Rows from block 5 of the audio encoder of a small contrastive audio-text model, named by matrix and row number. Rows with one number belong to one channel. Each number is 128 + 24 x the weight over its row's rms, rounded and kept within 0 to 255. All counts start at 0.
After each channel's rows are labels from the 100 clips, of 14848, where the channel reaches its largest size: "responds to" is what is common among them. Only what is clearly more common there than usual is listed. The data: synthesised sound scenes: up to three everyday sounds over a background. In brackets: how many of the 100, against the usual share in percent.
# filt: filter width-3 conv (encoder.blocks.5.filt.weight, 192x192x3, each kernel summed), inputs 96-191
# gate: gate width-3 conv (encoder.blocks.5.gate.weight, 192x192x3, each kernel summed), inputs 96-191
# out: residual pointwise conv (encoder.blocks.5.out.weight, 192x192x1, transposed), outputs 96-191

filt.89 [129 127 127 127 129 128 128 121 128  87  94 128 128 127 128 128 132  21 128 102   0 127 128 128 128 128 128 128 127 128  54 130 128 120 128 171 128 128 128 115 128 128 128 128  65 129 104 139 128 143 129 127 130 128 128 128 128 127 128 128 128 128 129 128 128 128 128 128 129 128 128 129 129 128 128 129 129 128 128 128 129 128 129  77 128 128 127 127 128 128 128 128 127 128 128 126]
gate.89 [129  92 129 128 128 128 112 128 129 126 123 109 128 104 128 128 157 120  16 128 127 129 128  61 128 128 145 129 125  44 121 128 129 128 127 128  67 159 223  47 127 176 124 128 128 129 128 129 127 128 118 107 129  81 128  89 127 118 127 128 143 129 128 110  91 129 133 154 122 126  80 106 129 126 132 128 123 128  62 128 128 133 119 119 128 117 116 127 129 127 129 128 126 110 127 128]
out.89 [129 114 127 128 128 128 119 128 123 127 127 128 127 128 133 128 130 128 128 108 126 125 128 128 128 128 128 127  21 128 128 128 128 127 128 128 153 128 128 127  23 128 125 129 128 128 203 130 127 128 128 127 128 127 128 122 128 128 128 128 129 128 127 128 128 129 129 129 128 129 128 129 128   0 128 216 129 128 128 128 128 128 128 132 128 127 128 128 128 128 149 127 129 128 128 128]
responds to: whoosh (48 vs 5.5); spray hiss (35 vs 5.5); first sound: whoosh (27 vs 2.9)

filt.66 [129 129 129 145 124 129 128 168 103 123 127 129 129 130 129  93 128 167 130 128 127 128 128 128 128 128 127 164 140 128 208 129 132 244 130 126 128 128 126 141 128 124 129 128 135 128 131 127 127 128 127 128 129 129 128 129 128 125 126 127 129 127 129 128 127 128 128 128 129 130 131 127 129 126 128 132  63 126 140 130  79 200 128  72 128 104 129 128 128 130 128 128 164 131 130 124]
gate.66 [128 128 106 125 127 126 128 135 126 129 128 172 122  97 128 128 126 129 129 128 127  84 126 134 128 115 128 123  96 128 136  70 106 128 129 133 128 112 127 112 133 128 128 131 129 128 129 128 135 128 129 128 129 136 129   0 129 125 133  52 129 132 150 124 117 128 128  94 130 128 122 131 129 140 118 129 123 119 128 117 141 131 129 130 128  65 129 128 123  90 126 128 126 127 106 144]
out.66 [128 119 128 129 128  87 128 109 128 130 128 127 128 128 126 127 127  63 128 129 129 128 128 131 128 128 129 128 128 128 128 154 239 128 128 127 126 128 129 128 128 127 128 128 130 128 128  67 128 127 127 145 127 191 128 162 167 129 128 125 128 128 121 125 105 127 131 131 127 128 128 128 238 128 128 128  22 128 129 121 129 114 128 105 125 137 129 133 130 126 128 154 229 128 128 129]
responds to: mooing (92 vs 5.2); first sound: mooing (47 vs 2.6)

filt.119 [132 129 132 130 128 128 128 149 136 132 127 127 128 126 128 129 127 128 135 142 129 137 128 127 128 128 128 241 128 128 128  72  60 128  87 109 118 128 124 128 128 129 129 132 128 126 128 129 130 128 119 129 137 128 127 128 125 128 128 128 130 128 129 136 128 128 145 128 128 128 128 127 129 124 128 108 133 128  88 128 133 128 127 136 129 104 128 129 128  51 133 128 127 114 121 128]
gate.119 [130 110 130 129 148 130 128 124 131 128 129 128 128   0 119 126 129 128  96 128 128 120 128 128 129 138 154 114 128 127  81  79 129 126 115 130 129 130 160 121 123 136 128 138 128  96 122 128 128 105 107 120 127 127 128 120 128 127 136 129 129 128 127 128 129  82 128 130 127 122  75 127 129 127 129 128 121 129  80 127 169 127 123  29 129 128 128 125 122  65 182 128 128 128 116 173]
out.119 [128 129 138 126 190 128 128 128 131 127 128 106 127   0 128 128 128 126 128 128 128 128 128 127 128 128 128 128 128 128 128  96 128 128 120 129 121 243 215 128 128 127 127 129 128 128 128 127 128 128 128 116 127 129 128 128 128 128 129 128 128 140 129 128 128 128 128 128 127 128 128 128 128  44 123 128 128 128 128  70 128 128 127 128 128 128 128 127 130 128 128 128 128 128 128 128]
responds to: whoosh (100 vs 5.5); first sound: whoosh (56 vs 2.9)

filt.191 [128 128 128 124 128 126 128 134 128 128 128 138 127 128 128 128 128   0 128 128 128 128 128 141 128 128 129  58 113 129 128 127 128   0 130 138 128 128 114 109 129 127 128 128 129 128 126 128 130 128 127 128 128 128 150 128 128 129 130 128 128 255 140 122 127 128 128 128 128 129 148 130 125 127 128 131 134 128 127 128 128 120  96 129 128 128 128 113 125 128 101 127 128 128 128 128]
gate.191 [128 132  75 132 129 118 130 128 128 196 128 159 111 127 129  18 122 128 124 132 129 124 128 118 127 110 128 127 129  98 128 128 128 128 140 126 126  85 235 122 162 128 128 123 129 134 134 137 118 141 139  61 128 128 163 128 128 128 130 106 129 128 166 104 109 129 135 126 128 128 129 131 128 128 124 127 129 130 127 114 151 120  88 128 129 139 128 128 129 128 123 126 129 126 148 179]
out.191 [128 128 147 129 128 128 128 128 163 128 128 126 127 120 127 128 128 128 130 128 128 126 128  85 128 127 136 123 128 128 126 128 128 128 128 146 128 128 128  74 129 128 127 128 161 128 128 255 128 157 128 130 128 128 131 129 127 128 196 125 253 128 128 127 127 203 131 129 127 150 129 128 125 130 124 128 199 175 128 128 128 158 128 128 124 128 128 128 123 110 128 127 128 187 128 128]
responds to: church bell (47 vs 5.3); background: none (47 vs 22); first sound: church bell (36 vs 2.5)

filt.148 [128 128 255 128 128  94 128 128 130 128 128 124 128 128 128 128 128 128 129 128 128 111 128 127 128 128 128 146 169 121 128 135 120 128 129 128 128 136 128 127 128 128 128 127 130 128  73 128 125 116 127 128 128 128 128 128 128 128 127 128  87 127 110 128 126 128 128 132 128 116 128 125 101 131 128 128 139 128 126 128 128 120 128 128 127 182 129 128 128 128 154  37 129 128 128 128]
gate.148 [128 119  25  95 130 128 128 127 128 122 108 223 127 129 133 128 127 126 115 126 130 128 128 128 126 128 162 113 123 144 127 123 128 126 127 129 128 126 127 128 128 128 113 127 127 133 181 128 131 129 132 128 129 135 128 116 128 126 116 129 153 127 150 121 129 128 128 102 128 131  46 131 134 128 128 130 126 130 129 129 130 129 136 127 128 126 130 133 128 121 118 132 128 127 128 127]
out.148 [128 128 128 128 128 121 128 129 132 151 128 128  98 128 109 128 128 128 128 128 128 128  54 128 128 216 128 128 128 128 126 130 126 152 128 128 127 128 128  67 129 128 128 130 128 129 122 127 130 147  90 128 126 128 188 129 149 127 195 128 128 127 129 128 128 128 126 128 130 129 162 128 127 131 125 128 132 128 128 128  65 128 128 154 128 170 129 127 128 121 128 129 128 130 128 129]
responds to: mooing (57 vs 5.2); background: none (56 vs 22)

filt.154 [127  23 128 128 130 130  63 127 128 126 131 128 152 128 128 140 129 128 128 128 152 219 128  74 139 141 127 132 128 128 127 129 128 223 128  44 125 132 128 130 125 129 128 127 128 128 127 124 127 128 138 126 127 133  36 128 127 128 111  97 126 128 128 169 130 128 154 128 135 127  70 128 128 128 128 128  47 128 123 127 144 255 128  62 128 124 126 128 128 117 128 145 128 129 127 128]
gate.154 [126 128 106  96 131 122 128 129 128 187 129 181 130 105 129 128 128 127 129  94 129 129 128 128 167 128 128 139 128 128 130 107 124 146 131 140 128  79 255 132 129 116 129 116 142 129 128 129 128 128 144 126 128  48 135 128 130 128 129 124 119 104 151 102 128 128 128 128 128 127 129 134 128 128 128 126 126 129 128 111 129 128 128  63 125 129 128 128 128 128 120 131 128  94 170 164]
out.154 [129 132 126  30 128 127 127 127 127 128 127 128 127 133 128 128 170 103 128 128 128 157 129 128 130 128 128 226 128 128 130 128 128 128 127 127 128 129 128 130 125 128 128 131 125 128 164 128 128 124 128 133 127 128 126 128 128 130 127 128 127 128 121 128 129 128 126 129 126 126 129 127 128 128 128 128 124 127 137 128 130  89 134  67 129 135 151 169 129 127 128 129 127 125 132 128]
responds to: church bell (30 vs 5.3)

filt.20 [123 128  14 128 174 128 128 127 128 145 128 138 128 128 128 129 109 128  58 126 128 128 128 185  72  92  79 128 157 128 107 113 128 132 128 194 155 128 169 128 128 128   6 127 128 131 129 128 128 129 131 122 130 129 151 128 129 127 126 128 129 127 114 129 129 128 128 126 128 129 128 128 129 128 128 129 124 127 128 142 128 119 101 128 128 129 128  97 126 203 125 128 129 127 129 128]
gate.20 [128 128 144 112 150 128 128  92 136 128 127 127 120  85 113  61 128  51 129 145 128  51 128 128 128 120 128 128 118 127 128 127 128 110 127 127 128 126 130 127 179 127 132 141 139 129 111 128 130 131 124 128 128 113 129 127 128 135 127 128 118 162 131  67 127 128 126 129 125 128 128 129 128 126 128 124 143  70 127 167 139 127   0 111 126 128 128 131 127 128 132 128 115 128 129 128]
out.20 [129 126 128 143 128 122  86 128 129 128 107 128 128 129 128 129 130 130 168 128 128 128 128 110 128 128 128 128 128 128 128 128 130  63 128 127 129 128 127 128 128 128 128 128 127 128 129 128 128 128 128 128 129 128 128 128 128 128 255 128 128 128 128 129 127 128 145 137 129 128 129 128 110 128 128 128 201 128 128 129 126 193 115 131 128 128  92 128 129  79 128 128 127 129 107 128]
responds to: church bell (36 vs 5.3)

filt.72 [126 129 130 128 131 129 127 119 139 135 132 137 128 138 128 129 134 105 130 122 117 128 128 139 128 127 128 128 105 128 133 168 129 126 156 127 129 129 128 216 128 128 128  89 128 128 125 116 127 127 186 126  46 128 221 130 150 126 125 131 156 123  62 129 211 127 128 127 215 114 119 127 127 120 128 130 120 128 126 153 121 132 129  55 113 148 131 128 129 133 127 143 128 126 128 150]
gate.72 [183 124 129 100 133 119 134 127 128 163 128 137 125  73 125 128 126 120 106 128 125  78 125 133 140 121 141 130 128 110 129 118 141 135 127 129 117 131 172 128 127 126  93 132 143 121 139 113 155 129 127 113 119 122 129  39  93 129 158 127 142 129 128  93 115 116 128 127 128  91  58 129 128 162 113 116 102 110  72 110 141 128 127  99 128 128 146 128 128  48 153 125 122 130 135 182]
out.72 [128 120 207 128 157  90 128 128 126  93 128 128 128 128 129 128 128 128 128 128 128 132 128 113 148  98 239 128 128 126 128 111 130 144 169 128 128 128 129 128 125 136 107 128 129 128 127 128 199 128 131 116  87 128 114 152  92 120 128 102 128 128 127 122 119 160 128 128 124 128  32 130 128 228 130 135 148 128 129 110 128 128 129 128 128 128 166 129 128 128 128 128 130 132 159  98]
responds to: background: none (54 vs 22); clipping (35 vs 7.9); text has "clipped" (35 vs 7.9); explosion (29 vs 5.3)

filt.44 [130 103 128 113 181 130 137 127 128 127  89 129 150 129 129 128 128 129 128 128 121 128 128 131 127 128 141 122 128 128 128 113 146 127 128 130 174 128 129 129 143 128 128 128 128 128 137 139 128 130 108 128 178  98 102 128 125 173 134 128 132 134 129 132  70 128 128 128 128  86 129 208 128  90 129 128 128 128 127 128 129 127  40 127  95 127 128 128 128 127 128 128 126 125 163 128]
gate.44 [109 128 168 128 123 104 128 128 133 189 128 128 126 128  79 128 128 128 159 126 128 122 128 128 160 122 128 122  62 129 129 123 165 131 129 129 129  96 131 126 140 115 114 128 127 128 128 146 130 115 124 128 121 130 128 128 128 128 126 127 128 119 127 119  30  97 125 111 128 110  57 128 128 126 128 129 137 133 120 128 128 129 129  51 129 126 130 128 128 127 150 117 128 129 128 128]
out.44 [128 128 128 118 129 130 128 127 128 128 131 127 128 128 127 128 126 127 128 102 128 127 128 128 128  70 128 155 128 128 128 127 128 128 128 128 164 217 128 135 129 128 128 129 130 128 128 128 127 129 127 128 126 133 128 129 128 156 128 219 128 128 129 122 128 180 163 107  61 128 130 127 128 117 127 128 127 129 128 128 128 128 126 128 235 128 129 128 127 131 129 126 126 128 126 128]
responds to: mooing (79 vs 5.2); first sound: mooing (38 vs 2.6)

filt.65 [128 133 131 130 128 128 128 130 128 128 128 128 127 127 128 125 129 129 128 163 128 123 127 128 101 128 142 164 128 128 167 126 125 129 127 125 113 130 129 128 128 162 128 128 128 118 230 125 128 127  94 130 142 128 128 128 122 129 131 129 128 128 153 129 159 128 127 128 128 118 128 130  89 127 132 129 128 107 127 127 128 127 128 126 128  94 128 136 118 121 127 129 128 125 128 135]
gate.65 [128  95 140 129 144 128 127 128 134 132 128 128 122  64 128 128 128 129  81 159 153 112 127  94 117 106 128 129 128 128 115 112 118 127 128 128 101 128 136 128 128 132 125 128 130 128 124 128 123 127 127 128 113 129 125 127  92 130 149 126 131 128 146  93  54  82 172 134  70 127 116 128 127 128 128  86 128 117  43 125 131 129  30 128 131 110 126 128 129 115 204 126 128 128 106 130]
out.65 [114 149 128 117 128 128 129 175 122 128 128 128 128 128 128 128 128 128 128 128 127 129 128 128 128 128 128 128 235 128 128 129 127 129   0 128 128 152 128 128 129 127 128 128 128 128  80 128 128 128 128 128 128 129 128 128 128 128 128 129 126 147 130 128 129 128  42 131 128 128 128 128 128 128 127   0 128 128 128 129 128 128 128  95 128 129 128 127 128 128 111 128  50 128 128 127]
responds to: whoosh (96 vs 5.5); first sound: whoosh (60 vs 2.9)